From a checkpoint of a small multi-label audio tagger: arch resnet, 121.9 epochs.
Rows from block 8 of a small multi-label audio tagger, named by matrix and row number. Rows with one number belong to one channel. Each number is 50 + 12 x the weight over its row's rms, rounded and kept within 0 to 99. All counts start at 0. After the name is the row's rms in percent of the matrix's.
After each channel's rows are labels from the 100 clips, of 14848, where the channel reaches its highest value: "top examples" is what is common among them. Only what is clearly more common there than usual is listed. The data: tunes sung on syllables by a formant synthesiser.
# convs0: first 3x3 conv (model.blocks.8.convs.0.weight, 192x192x3x3, each kernel summed), inputs 0-95
# convs1: second 3x3 conv (model.blocks.8.convs.1.weight, 192x192x3x3, transposed, each kernel summed), outputs 0-95

convs0.49 087:55 40 41 68 47 55 36 51 63 66 60 67 55 35 70 45 51 53 59 44 54 49 57 53 50 29 37 45 60 24 42 41 61 62 59 60 46 45 54 62 36 65 48 38 39 55 59 55 58 55 54 59 45 55 66 38 42 45 60 43 55 53 53 55 57 77 52 38 37 39 39 39 52 30 48 51 62 50 54 17 35 38 38 26 52 51 27 42 62 63 28 66 49 54 60 53
convs1.49 080:56 65 47 70 58 52 36 43 53 42 57 64 77 56 57 31 28 49 38 55 49 47 50 48 35 55 65 83 42 55 52 54 54 54 47 39 55 56 52 43 66 43 61 26 53 61 50 71 71 47 41 43 26 68 49 56 54 55 40 44 44 48 49 42 60 36 68 43 32 59 45 50 48 30 37 49 36 56 56 48 55 31 48 38 36 68 39 32 57 38 59 33 55 49 48 49
top examples: the note C#; first note: C#

convs0.96 099:52 50 52 55 34 69 57 60 77 46 59 41 34 56 61 74 49 59 64 60 27 73 58 41 54 42 42 56 58 49 56 45 49 55 75 39 34 53 67 59 47 60 52 56 61 25 52 67 41 58 50 49 39 60 48 49 38 55 31 62 47 55 29 73 50 59 60 51 48 24 54 47 44 61 48 49 39 42 42 37 30 37 60 28 47 56 51 61 47 47 65 52 60 58 24 50
convs1.96 100:36 38 42 21 63 44 47 42 59 40 63 57 43 51 38 56 59 58 52 45 64 48 34 79 56 43 65 46 56 32 46 48 51 51 65 51 55 67 35 56 39 54 51 26 51 63 59 35 51 46 59 62 53 40 43 59 32 52 49 43 46 44 58 42 53 39 60 64 72 56 44 49 53 67 59 39 64 37 47 53 36 65 48 55 62 67 35 58 47 41 43 25 57 39 61 37
top examples: the note E; the note A; first note: A

convs0.137 108:42 53 51 44 43 70 54 77 62 45 64 44 59 49 45 67 55 46 57 71 31 48 71 40 69 69 41 48 58 54 57 45 20 76 63 43 26 46 54 30 35 38 43 61 54 67 46 67 41 45 49 28 62 33 46 53 59 27 64 42 56 75 52 55 52 62 50 61 57 60 32 53 60 44 58 59 42 52 39 45 55 57 33 29 55 53 28 52 48 59 41 55 31 66 71 47
convs1.137 082:45 68 61 39 74 55 55 48 55 34 31 55 30 55 60 36 39 33 70 52 47 37 61 55 37 61 54 61 39 67 68 65 48 51 45 45 64 31 45 40 51 66 47 48 69 38 45 51 49 51 67 36 50 45 45 38 69 49 44 52 68 34 31 67 42 60 68 44 46 13 64 48 41 53 64 47 59 58 47 32 64 49 32 33 53 58 32 49 50 74 42 51 41 27 59 58
top examples: high voice; first note: F

convs0.164 105:40 67 50 59 36 21 42 66 68 42 66 79 38 80 62 35 58 41 57 23 46 62 47 32 55 49 50 66 23 50 48 39 52 42 37 29 38 79 62 51 44 51 39 63 38 36 59 26 42 41 48 41 51 36 50 44 57 51 50 40 53 33 28 52 41 59 50 50 63 55 48 52 46 46 50 50 51 60 36 70 55 48 57 62 55 70 38 55 58 52 27 60 39 69 43 41
convs1.164 100:57 48 59 63 46 40 47 49 72 52 67 62 37 48 50 52 57 60 34 33 43 44 71 38 44 46 47 76 38 60 46 67 49 65 46 45 55 47 38 53 47 54 74 26 26 55 46 51 54 54 50 71 56 28 47 62 65 47 59 51 59 54 40 51 34 69 51 65 54 64 54 32 50 48 44 33 39 75 65 42 32 41 53 28 28 51 46 47 57 29 55 39 33 46 27 56
top examples: clipping

convs0.118 114:42 26 49 54 24 54 50 36 69 36 46 68 42 47 48 50 37 39 63 46 69 41 66 37 45 65 23 47 51 55 76 45 33 54 34 47 57 57 47 27 41 42 41 42 58 52 49 36 50 43 34 53 64 48 58 60 58 50 66 76 33 32 56 66 56 65 58 42 53 53 42 44 41 42 35 54 52 55 54 50 45 54 58 49 74 43 37 35 41 57 61 51 43 52 70 16
convs1.118 100:44 67 40 50 47 62 32 47 27 43 28 31 54 62 65 40 33 58 78 78 52 44 55 41 54 55 75 54 52 63 28 64 35 33 50 65 27 55 60 31 51 45 51 50 30 55 50 27 55 40 68 53 63 51 57 43 50 53 59 49 55 63 79 57 50 43 46 50 42 68 57 52 44 41 46 55 65 53 31 51 47 37 51 60 60 45 49 54 26 65 41 49 44 49 45 63
top examples: high voice; vowel: /ɑ/

convs0.184 097:62 60 45 46 74 46 45 28 32 46 56 66 37 72 40 49 30 52 69 47 65 55 49 50 47 54 40 41 57 47 44 34 56 63 54 40 45 51 55 67 63 38 32 39 57 39 65 49 56 31 58 47 33 51 47 49 61 52 54 44 54 50 58 30 44 30 61 43 33 71 53 44 47 47 82 51 49 62 54 41 60 53 66 60 55 55 43 57 53 52 50 53 49 48 43 43
convs1.184 099:49 48 59 58 31 44 55 49 49 56 51 68 63 43 53 50 30 26 29 51 46 47 41 59 46 57 58 38 83 56 50 73 59 58 50 53 47 57 35 48 23 69 58 50 42 47 64 51 35 54 29 48 59 80 55 56 45 68 57 34 38 68 51 55 40 68 47 54 35 60 44 53 70 61 38 38 65 33 48 66 37 40 57 50 39 25 63 60 66 41 49 56 33 33 35 47
top examples: reverberation; vowel: /o/

convs0.76 090:58 37 51 51 61 65 59 39 49 50 57 21 50 46 65 75 39 51 45 55 53 64 37 62 64 37 53 61 40 52 56 76 54 63 42 62 68 55 47 65 49 37 49 66 45 60 75 72 46 56 56 54 55 66 47 45 34 37 45 41 61 84 67 49 56 33 36 71 57 45 45 39 35 50 26 34 62 44 60 56 39 32 67 40 40 59 49 37 45 51 56 57 64 38 43 80
convs1.76 093:33 52 47 47 32 70 43 42 45 53 43 39 56 30 56 49 56 30 45 50 25 33 44 41 68 63 71 41 47 52 59 51 47 54 33 40 40 58 49 49 50 39 50 58 72 51 26 65 59 39 57 27 36 69 51 70 47 64 38 67 62 31 42 53 46 44 41 31 56 25 23 50 39 66 29 52 58 53 58 43 53 56 65 42 58 45 66 58 64 61 44 56 51 59 76 39
top examples: the note A#; the note F; first note: A#

convs0.86 094:50 49 59 45 61 67 35 35 50 53 45 69 45 59 40 71 55 59 32 49 38 59 61 48 42 53 57 64 42 55 33 56 22 64 75 72 51 52 68 43 56 53 50 47 56 53 36 43 80 64 44 52 57 39 47 57 51 41 61 41 46 68 58 44 54 62 55 45 43 36 47 53 44 48 45 50 45 34 16 57 54 62 41 58 54 43 59 27 35 65 66 49 62 54 54 57
convs1.86 077:58 42 52 24 42 56 67 52 44 54 52 45 37 36 54 48 66 68 55 46 26 61 45 61 26 42 51 49 38 57 31 64 43 30 66 55 49 59 33 55 48 32 57 46 49 46 38 45 58 50 45 71 48 65 57 66 71 43 29 45 52 41 45 23 57 29 52 51 54 51 52 43 49 48 96 53 45 45 58 43 43 50 52 45 45 44 28 73 44 40 64 49 52 74 58 40
top examples: first note: C#

convs0.28 095:46 47 45 71 51 63 42 71 56 45 55 43 46 40 66 46 74 24 45 64 54 48 50 79 63 66 35 35 76 26 44 68 60 53 27 43 33 49 56 55 54 53 60 56 52 38 58 71 53 52 46 61 40 73 57 82 54 55 42 49 68 44 50 44 25 53 45 40 49 50 51 55 50 40 44 51 40 49 47 48 42 48 54 59 43 76 35 23 55 69 49 53 58 43 49 40
convs1.28 091:55 40 62 55 34 51 21 40 45 40 51 51 77 46 54 51 34 45 42 42 66 53 63 35 28 53 29 68 40 46 47 47 34 60 55 59 53 60 57 59 41 52 46 41 60 52 53 57 46 77 50 41 56 47 33 77 60 42 53 52 37 69 50 50 49 51 40 25 52 38 50 57 61 57 60 72 43 44 50 77 74 39 71 32 46 54 35 70 51 56 54 55 45 41 46 84
top examples: the note E; first note: E

convs0.12 101:66 36 37 36 60 45 54 34 64 41 51 58 55 39 69 71 60 68 47 40 56 50 54 44 47 47 40 56 32 53 75 53 49 73 57 25 60 45 38 55 35 45 64 64 47 54 37 50 67 57 42 38 51 53 59 68 39 49 30 66 64 52 48 57 54 49 41 48 60 59 43 42 57 69 35 23 59 32 40 53 47 30 63 50 70 31 61 43 36 46 52 40 67 54 46 44
convs1.12 101:38 59 62 50 49 53 40 48 45 45 56 51 37 42 56 49 35 62 46 37 34 36 60 47 59 54 69 65 60 49 50 38 51 52 61 38 45 53 39 63 56 39 78 66 32 43 48 65 35 48 67 46 58 42 36 55 31 62 43 56 49 55 57 35 37 54 37 61 53 55 61 64 47 29 18 60 43 49 60 47 34 39 45 62 45 60 41 40 51 57 48 51 42 45 47 63
top examples: the note A#; the note G#; first note: G#

convs0.190 095:54 40 53 56 50 43 49 38 50 88 56 51 60 77 79 59 43 60 36 50 61 33 47 49 39 38 37 36 64 43 55 54 44 31 59 53 54 48 36 42 50 57 36 48 63 50 42 00 58 48 56 51 55 53 40 48 32 54 48 40 54 58 39 31 51 37 50 69 64 24 55 39 37 45 43 41 47 64 64 52 60 48 54 65 17 55 53 47 40 41 66 40 44 51 44 55
convs1.190 096:48 52 43 49 79 55 44 54 33 43 48 50 55 37 66 39 32 58 37 87 48 52 46 52 44 39 68 79 41 41 59 79 63 62 47 46 34 42 29 73 19 52 49 46 49 66 44 56 32 51 61 70 66 33 70 44 52 47 47 69 50 50 48 56 37 38 32 63 40 61 56 28 51 56 43 46 35 75 60 52 49 59 50 52 61 63 34 63 63 49 37 32 53 27 58 29
top examples: reverberation; child-like voice

convs0.157 102:42 27 39 42 43 39 57 30 49 38 63 72 36 55 28 66 64 43 62 64 56 46 57 54 51 43 44 44 53 37 54 53 69 75 63 52 43 48 62 55 39 37 74 58 51 58 56 52 55 58 53 49 68 44 58 68 59 38 51 51 42 46 40 56 48 55 53 46 41 65 64 61 54 25 61 67 48 47 69 65 34 59 38 57 50 45 54 43 27 44 37 54 52 43 67 53
convs1.157 086:43 49 57 25 50 47 43 58 42 39 40 52 56 36 53 51 44 48 37 53 51 63 57 49 32 59 53 50 53 50 42 61 38 63 49 60 59 51 51 53 49 49 41 76 51 38 47 59 43 54 43 42 54 41 46 57 49 60 43 59 51 35 49 60 42 39 63 52 32 43 61 21 60 58 59 58 70 13 41 50 66 50 46 49 39 60 54 57 69 45 71 63 42 19 48 28
top examples: pink noise

convs0.113 096:31 53 33 12 58 73 64 50 49 56 38 52 32 43 55 58 57 23 61 35 43 40 41 62 77 53 68 57 49 40 56 58 40 26 49 69 40 50 37 41 50 73 52 41 49 44 51 45 55 51 52 31 42 45 56 50 44 33 43 58 47 57 50 35 59 63 57 39 67 54 44 53 46 60 55 51 41 67 49 51 43 47 62 71 40 48 58 43 56 54 59 49 48 44 46 28
convs1.113 086:32 42 64 50 45 46 45 57 37 39 74 42 55 66 58 44 54 61 39 66 22 36 67 63 51 39 58 40 42 69 48 62 46 38 41 48 50 57 51 48 60 37 59 26 42 30 49 53 53 49 64 63 65 42 52 32 61 57 48 33 63 63 46 33 37 42 42 42 46 46 53 44 56 42 50 67 52 37 40 61 56 61 66 65 46 84 36 51 63 39 65 52 29 61 44 35
top examples: pink noise

convs0.138 086:38 54 44 71 47 73 67 49 28 51 53 48 52 52 42 54 41 40 76 39 46 40 33 43 30 63 50 79 44 47 54 46 56 48 25 40 36 45 42 55 60 52 46 60 55 48 60 58 58 60 65 45 63 51 49 52 42 52 45 65 68 51 54 59 18 27 51 31 41 45 81 53 49 75 39 42 56 48 50 39 51 77 43 66 42 60 68 61 46 52 55 72 45 52 45 50
convs1.138 074:45 38 47 73 44 35 58 37 67 50 43 56 31 53 59 43 68 37 37 33 60 73 50 66 62 45 45 54 36 43 66 63 70 52 56 44 58 40 57 54 46 55 31 61 44 45 49 48 38 46 68 49 67 55 66 41 50 60 50 57 43 44 31 38 39 47 69 58 74 23 37 57 60 16 33 69 57 54 46 50 40 40 50 58 41 51 32 20 38 34 43 65 63 37 45 46
top examples: pink noise; white noise

convs0.34 097:30 46 43 40 68 48 40 45 44 35 62 42 38 53 50 42 34 48 28 52 43 58 62 43 59 70 58 47 31 57 60 50 58 70 76 47 62 39 47 67 52 55 53 53 64 58 57 56 56 36 47 67 54 40 47 42 61 58 30 54 70 65 47 49 54 36 65 44 39 48 80 65 57 81 45 62 53 47 64 67 69 32 46 68 75 52 30 55 60 39 56 49 45 32 54 49
convs1.34 081:46 41 45 47 44 35 64 56 39 53 39 67 52 40 44 52 66 47 59 59 63 10 40 74 24 44 66 17 79 39 49 40 63 43 69 59 39 67 44 45 46 44 27 28 32 55 55 61 55 42 58 30 49 63 47 47 37 40 74 63 45 48 52 35 60 45 50 33 50 49 46 57 41 35 38 61 60 26 44 54 55 69 39 68 40 52 70 46 60 60 64 57 38 55 37 59
top examples: reverberation; quiet level; first note: D#

convs0.24 096:62 49 45 56 28 63 48 53 51 58 62 45 42 56 44 47 50 35 43 56 63 36 49 56 45 39 37 44 47 65 43 42 27 49 62 60 48 47 60 65 64 40 58 80 48 48 45 39 74 59 55 35 17 64 50 22 45 43 72 43 43 56 53 30 58 52 66 41 36 66 19 58 45 18 37 59 55 42 35 43 67 25 54 39 46 72 46 24 64 57 49 50 45 58 77 49
convs1.24 099:42 52 47 53 64 67 57 53 65 56 53 30 42 44 33 31 44 64 63 47 58 50 46 47 69 55 61 54 60 54 55 31 43 69 48 30 43 46 60 61 25 48 40 65 55 43 61 45 62 40 80 52 57 35 51 34 84 48 70 35 57 47 54 39 64 45 45 38 68 46 39 32 41 66 67 57 50 56 39 44 27 39 61 59 75 36 53 43 48 41 58 44 62 71 47 54
top examples: pink noise; quiet level

convs0.90 101:59 49 64 60 37 41 43 49 49 59 57 48 47 76 66 38 45 53 57 44 43 20 59 50 56 59 45 61 55 53 76 46 36 32 69 61 50 43 47 48 25 58 54 36 53 46 46 37 39 53 54 34 56 53 59 03 45 55 46 65 55 65 48 39 40 48 64 58 41 72 60 56 37 45 54 39 57 66 31 48 39 46 58 38 41 61 67 54 51 50 61 35 49 37 34 66
convs1.90 101:59 59 40 44 37 57 55 68 41 42 43 65 51 51 48 67 75 32 41 49 46 56 56 64 62 44 67 69 28 75 52 62 39 55 32 44 52 35 48 59 45 66 57 71 30 54 45 19 33 37 50 56 62 51 58 29 41 55 58 42 70 37 71 62 39 57 54 57 54 42 30 27 52 64 54 58 44 68 34 37 37 71 42 50 61 48 39 38 58 60 47 52 61 65 39 57
top examples: the note D; first note: D

convs0.7 088:44 27 44 80 51 13 57 56 36 45 69 62 76 59 32 55 74 40 52 42 66 50 37 36 61 39 57 82 46 65 51 41 57 38 34 65 49 54 38 43 72 49 51 43 60 48 46 71 48 52 56 52 61 55 48 28 51 30 53 61 54 44 52 71 27 39 39 47 35 80 43 60 56 66 62 50 52 49 48 42 51 44 54 34 58 45 64 45 65 59 35 34 68 41 68 45
convs1.7 068:57 56 37 57 48 59 40 49 38 37 38 52 50 57 67 35 54 62 55 69 50 44 57 75 41 60 44 59 46 48 45 53 69 59 43 74 49 53 56 46 48 57 66 59 65 44 38 46 26 55 49 54 78 49 60 56 45 44 44 41 45 49 43 36 69 37 37 30 36 45 34 43 41 40 55 56 42 26 58 57 46 72 60 57 60 70 53 35 53 38 36 49 52 71 53 55
top examples: white noise

convs0.129 086:34 53 39 46 48 46 57 65 47 75 42 41 55 44 72 42 58 56 37 62 49 50 44 51 52 35 65 52 62 54 37 68 55 46 57 51 68 40 59 50 35 23 46 60 76 46 79 33 42 23 40 71 72 44 49 58 60 62 47 57 53 44 61 35 58 52 45 36 42 54 62 59 41 66 54 56 46 40 37 37 21 49 39 57 54 38 45 65 55 37 44 39 58 59 55 67
convs1.129 084:43 54 62 37 72 47 54 27 34 16 40 60 77 54 56 43 54 66 64 45 35 39 57 52 62 35 60 29 57 40 45 64 65 60 49 60 56 52 51 30 70 75 55 37 24 47 52 62 88 44 61 41 31 53 63 55 41 59 47 41 52 41 50 53 55 27 63 50 36 52 58 56 39 44 47 22 65 53 43 55 71 58 31 43 52 65 61 40 47 56 51 45 46 42 56 68
top examples: first note: B

convs0.161 098:43 27 72 33 79 55 60 57 48 56 41 71 36 47 59 56 31 53 43 45 62 55 74 36 62 41 38 35 46 38 39 34 57 40 45 34 62 55 61 55 24 40 37 59 64 66 56 52 46 59 52 54 61 45 35 39 49 56 49 49 45 38 42 71 48 46 57 51 31 64 65 31 53 43 60 60 45 53 39 54 47 67 54 33 61 66 59 43 39 45 47 45 50 38 42 39
convs1.161 093:37 58 43 61 48 31 66 65 50 45 47 43 60 60 33 44 62 69 46 64 57 40 46 88 58 38 44 47 40 49 53 49 83 61 53 62 45 37 56 49 57 49 38 22 25 40 64 42 38 54 42 28 38 41 70 58 51 58 27 35 49 64 36 63 57 22 64 57 32 65 48 64 55 52 51 33 44 63 70 44 53 60 47 42 46 49 47 26 49 61 47 53 60 56 53 52
top examples: the note A#; first note: A#

convs0.75 104:45 62 59 32 56 51 55 55 45 59 63 35 49 67 39 54 48 45 49 49 50 54 80 41 70 75 64 50 66 44 77 67 31 37 61 45 38 60 27 57 35 41 32 78 45 54 38 61 45 51 56 53 58 33 51 32 44 38 48 48 57 47 43 36 50 71 58 60 41 37 56 57 56 54 63 29 43 44 61 46 34 34 46 42 56 31 50 53 38 63 46 72 33 56 47 72
convs1.75 087:39 41 56 09 68 63 51 75 44 69 54 60 66 51 53 53 42 43 64 58 55 53 48 51 44 43 43 66 53 64 48 57 40 66 54 48 50 42 41 67 54 41 61 51 44 58 47 46 33 54 71 48 52 48 62 39 48 52 44 61 53 51 38 53 48 71 52 39 47 64 65 26 53 73 55 40 39 66 38 53 76 74 51 53 58 59 45 31 58 69 50 56 47 29 58 39
top examples: reverberation; high voice

convs0.54 097:39 40 64 35 47 62 49 76 43 53 49 18 52 40 54 62 56 61 48 50 57 44 60 57 56 63 51 46 56 43 37 54 45 64 47 47 31 46 49 46 63 54 42 66 59 47 61 46 47 59 56 79 49 67 67 98 47 55 62 44 44 35 38 50 42 41 45 39 37 50 44 62 53 59 49 65 36 48 67 19 46 44 53 50 48 39 55 47 73 38 32 39 07 60 78 47
convs1.54 111:48 66 46 55 50 39 53 36 58 44 36 44 51 54 40 63 63 65 66 47 50 47 49 57 49 32 59 39 70 31 50 44 28 34 51 62 51 65 53 38 39 45 56 43 52 55 41 64 75 38 51 65 33 60 43 61 57 51 53 38 40 62 35 29 53 69 48 40 65 29 37 51 58 42 41 41 72 28 32 48 58 33 51 43 47 37 50 45 67 44 54 42 52 48 26 54
top examples: white noise

convs0.125 112:61 56 38 43 44 51 42 48 45 47 61 36 41 02 42 53 60 39 49 41 32 78 50 49 39 54 56 47 56 35 60 69 50 54 56 59 59 67 66 50 31 68 32 42 48 38 53 37 40 56 46 32 50 50 51 37 46 59 50 66 57 38 39 42 47 54 55 68 60 48 62 60 43 52 56 68 32 43 51 61 57 44 35 54 70 57 59 39 52 40 64 42 58 65 34 51
convs1.125 106:34 32 62 57 51 62 50 71 35 46 73 44 44 39 45 52 54 63 44 36 36 67 52 44 72 45 79 57 55 62 31 44 45 29 55 60 47 61 49 58 50 25 64 46 61 53 15 34 57 53 57 36 57 40 42 54 53 49 59 45 61 49 65 53 50 68 26 37 59 48 29 65 31 30 71 42 71 57 43 81 52 75 50 40 43 56 29 31 41 57 56 51 62 53 53 48
top examples: the note E; first note: E

convs0.59 094:53 52 47 28 29 29 58 51 37 76 52 71 40 35 42 36 58 69 58 48 58 50 50 59 46 50 51 52 38 26 36 55 62 42 67 47 75 59 39 60 45 66 56 53 65 59 46 80 47 56 60 47 48 40 67 31 48 59 64 27 69 64 45 32 37 33 26 34 35 52 49 49 50 61 29 50 50 65 66 50 50 51 44 59 34 49 58 88 53 54 65 51 56 52 34 50
convs1.59 093:62 51 63 27 57 52 49 52 52 45 58 65 63 57 53 49 42 38 27 45 39 46 48 57 51 66 33 31 57 59 39 52 46 54 51 69 53 53 29 29 39 40 58 41 47 40 37 50 37 68 54 58 35 41 49 58 57 47 51 72 54 51 27 62 31 52 60 36 39 69 52 68 48 65 56 45 55 46 40 70 63 33 53 48 39 54 41 48 38 47 66 79 49 47 50 29
top examples: reverberation; the note C

convs0.174 089:30 68 54 47 62 41 47 54 50 52 53 65 55 65 62 40 70 44 32 68 58 59 51 41 51 62 37 60 59 55 47 50 60 60 49 49 46 46 55 20 56 49 50 40 51 48 59 78 60 62 63 44 45 75 50 45 51 55 23 69 38 40 46 59 58 71 39 41 43 53 29 45 54 52 55 28 70 61 66 47 63 55 33 39 48 51 56 51 47 61 57 41 30 37 33 46
convs1.174 100:42 63 53 31 60 73 44 45 56 48 60 77 55 42 45 52 46 44 62 47 62 30 54 47 55 51 36 64 46 52 53 69 30 50 43 63 39 38 57 50 47 59 71 32 65 55 41 86 36 43 45 31 43 54 48 66 41 81 33 44 37 29 39 65 82 57 16 64 45 55 35 66 47 46 56 60 60 61 42 50 52 39 33 49 40 54 29 48 34 57 48 58 50 39 58 36
top examples: the note C#; first note: C#; the note G#

convs0.100 095:53 67 41 61 59 56 53 49 47 59 52 50 52 41 59 40 33 42 58 73 48 60 32 28 43 39 47 58 31 30 51 39 28 51 21 37 48 65 54 44 62 52 40 59 72 45 31 57 65 41 53 43 61 36 42 23 41 46 47 30 56 69 54 75 53 16 57 47 58 55 36 45 33 37 46 45 44 30 65 49 65 60 23 79 21 59 51 65 51 61 61 52 58 58 55 55
convs1.100 100:24 52 54 65 29 49 66 50 62 54 48 33 28 52 37 54 63 43 35 31 46 38 64 68 54 62 50 42 39 25 47 45 29 54 36 22 41 33 41 76 36 48 46 64 65 45 58 55 52 50 63 21 44 50 50 58 66 38 62 67 52 45 45 49 72 62 54 43 58 57 47 54 35 37 68 40 53 38 78 48 28 48 65 68 45 49 40 49 53 72 27 51 57 61 62 54
top examples: the note F; child-like voice; first note: F

convs0.18 105:62 65 45 20 72 45 43 52 41 49 59 50 31 57 76 39 61 51 67 21 41 60 68 85 40 64 62 45 56 54 61 46 39 71 45 43 48 71 48 47 43 30 41 33 61 66 48 41 57 41 74 35 58 50 32 44 43 68 47 48 54 51 67 42 26 71 40 33 55 44 52 57 54 61 56 44 63 47 57 61 51 44 53 40 54 50 42 47 26 51 32 45 61 43 36 54
convs1.18 095:28 24 30 41 45 45 34 50 50 38 49 56 61 46 41 43 61 60 32 49 35 52 35 55 48 38 57 50 44 86 51 58 82 53 39 44 53 38 45 66 64 76 43 44 41 45 47 57 44 39 40 46 57 50 48 57 42 42 56 56 53 62 40 47 61 39 58 59 47 78 42 41 54 28 55 54 40 44 39 63 14 67 45 43 55 36 52 60 54 55 52 56 35 55 62 47
top examples: vowel: /i/

convs0.78 094:44 65 46 38 44 47 46 47 42 48 43 48 39 60 65 51 54 32 56 61 36 30 50 45 74 53 60 62 33 60 69 49 58 47 35 82 55 34 39 18 48 42 69 47 32 64 62 60 50 59 43 54 45 51 45 50 63 47 62 33 35 42 59 48 29 73 47 56 52 58 51 47 50 75 46 62 53 56 52 53 48 56 61 30 48 40 51 60 73 56 36 58 46 43 39 47
convs1.78 097:48 64 51 30 53 54 53 52 59 44 56 58 42 65 64 52 55 35 40 58 50 57 75 52 60 62 32 50 44 63 60 52 46 53 52 16 51 63 52 69 52 64 59 63 36 68 42 49 40 30 62 37 49 44 58 30 54 48 51 49 45 38 23 64 58 59 29 53 72 41 48 28 48 63 54 59 43 72 47 47 45 67 33 64 57 48 54 25 59 47 58 53 33 80 63 36
top examples: the note A#; first note: A#

convs0.74 090:43 40 45 82 39 40 64 56 65 40 57 50 50 49 36 46 56 79 33 27 43 61 46 63 49 47 56 63 65 55 52 46 28 62 45 50 72 42 69 33 66 43 45 73 45 70 57 24 50 42 58 53 39 49 46 44 50 50 50 62 57 66 46 47 34 50 63 44 35 41 59 62 43 37 52 68 32 63 31 38 51 46 58 45 52 39 65 60 48 78 62 34 66 64 37 61
convs1.74 072:65 53 56 18 41 33 31 27 33 63 86 49 67 47 33 46 41 47 72 50 50 25 38 53 27 47 54 58 58 39 51 60 65 53 46 59 60 50 29 57 51 41 47 42 53 52 47 36 67 39 77 59 61 44 58 50 34 56 48 71 52 62 45 47 45 63 44 74 58 35 40 65 41 53 38 40 54 33 53 63 49 48 54 52 42 50 40 46 51 23 57 75 46 30 58 57
top examples: the note E; thin (high-pass); rumble

convs0.168 085:36 49 54 62 44 46 42 49 60 73 33 73 65 42 49 73 41 47 39 49 57 48 46 70 34 52 64 53 48 49 40 72 46 34 47 61 70 52 59 39 64 62 41 80 50 47 57 30 64 66 53 64 74 59 52 43 53 57 24 58 55 63 44 51 61 46 41 64 29 39 29 81 56 47 63 56 58 52 48 61 49 53 85 54 51 61 53 35 42 67 47 67 61 62 63 32
convs1.168 073:61 41 35 34 55 75 58 47 43 50 30 52 49 58 45 51 41 69 75 72 41 23 70 29 65 54 35 46 56 40 41 50 40 53 57 50 54 48 51 55 46 42 46 15 59 35 44 43 60 34 74 58 31 45 59 71 40 56 44 49 51 62 49 47 60 29 53 39 40 80 45 32 54 50 61 61 45 49 53 45 51 68 51 39 40 53 56 40 58 29 70 31 36 63 35 61
top examples: mains hum

convs0.181 101:43 38 71 36 29 69 55 47 48 44 53 59 54 57 48 55 37 50 39 48 22 56 53 61 52 56 65 50 45 56 46 80 57 33 57 37 37 47 66 76 43 45 42 46 41 40 50 52 51 57 53 43 37 52 44 59 65 58 47 52 48 50 38 28 45 41 42 42 45 43 37 58 62 29 78 56 50 44 64 48 50 42 67 58 54 30 56 53 56 38 39 34 61 26 35 64
convs1.181 118:56 46 46 51 42 41 70 67 38 67 58 49 38 49 56 32 51 35 56 32 50 58 51 58 55 29 39 34 43 48 47 68 32 56 60 42 50 49 47 39 27 39 35 68 77 63 51 55 60 54 54 66 55 64 46 50 55 67 56 31 41 50 59 47 60 79 36 21 58 54 29 41 47 58 52 34 54 60 56 47 55 78 40 46 67 49 35 51 59 36 58 39 76 50 52 56
top examples: vowel: /i/

convs0.142 107:67 76 53 32 58 59 42 45 09 65 55 66 44 52 49 48 54 64 48 50 54 30 59 61 63 46 44 46 50 39 52 60 38 50 59 53 55 55 50 36 31 48 51 61 48 43 34 37 53 43 33 62 50 50 40 52 46 44 49 28 58 40 49 55 57 51 41 60 42 48 58 45 43 46 54 34 44 36 51 65 43 43 68 52 58 34 42 56 62 39 44 75 68 70 64 51
convs1.142 120:43 43 40 55 72 63 48 44 33 48 58 50 24 50 54 48 59 61 47 48 45 40 44 34 39 50 45 38 60 61 34 43 54 50 44 42 49 44 64 33 52 55 61 43 33 63 61 54 52 34 30 60 53 50 73 41 71 53 70 52 41 44 54 63 45 68 40 41 61 62 47 36 46 53 60 55 49 32 13 55 37 51 39 55 54 60 39 34 37 62 31 68 61 34 30 46
top examples: the note D

convs0.101 111:45 30 26 49 42 56 48 68 63 40 43 53 56 45 48 52 46 51 56 65 53 63 26 36 34 33 52 50 56 53 35 56 39 51 21 46 60 50 33 50 50 35 54 33 51 44 48 62 38 47 63 43 60 54 45 45 52 68 46 70 44 47 59 81 68 45 63 62 50 70 12 35 34 45 52 49 46 66 55 52 80 42 44 50 56 38 40 53 08 51 49 34 64 72 47 47
convs1.101 104:59 50 47 47 60 54 60 48 47 49 58 47 25 32 54 40 55 30 45 53 44 67 51 53 58 55 54 57 58 68 58 50 23 48 73 44 77 74 49 64 41 53 44 49 42 64 39 30 54 25 48 57 41 65 53 36 57 56 59 40 51 28 61 41 55 38 53 64 61 41 22 49 17 56 77 56 63 30 70 58 62 50 36 65 37 57 40 57 26 52 50 45 59 30 33 65
top examples: the note F; first note: F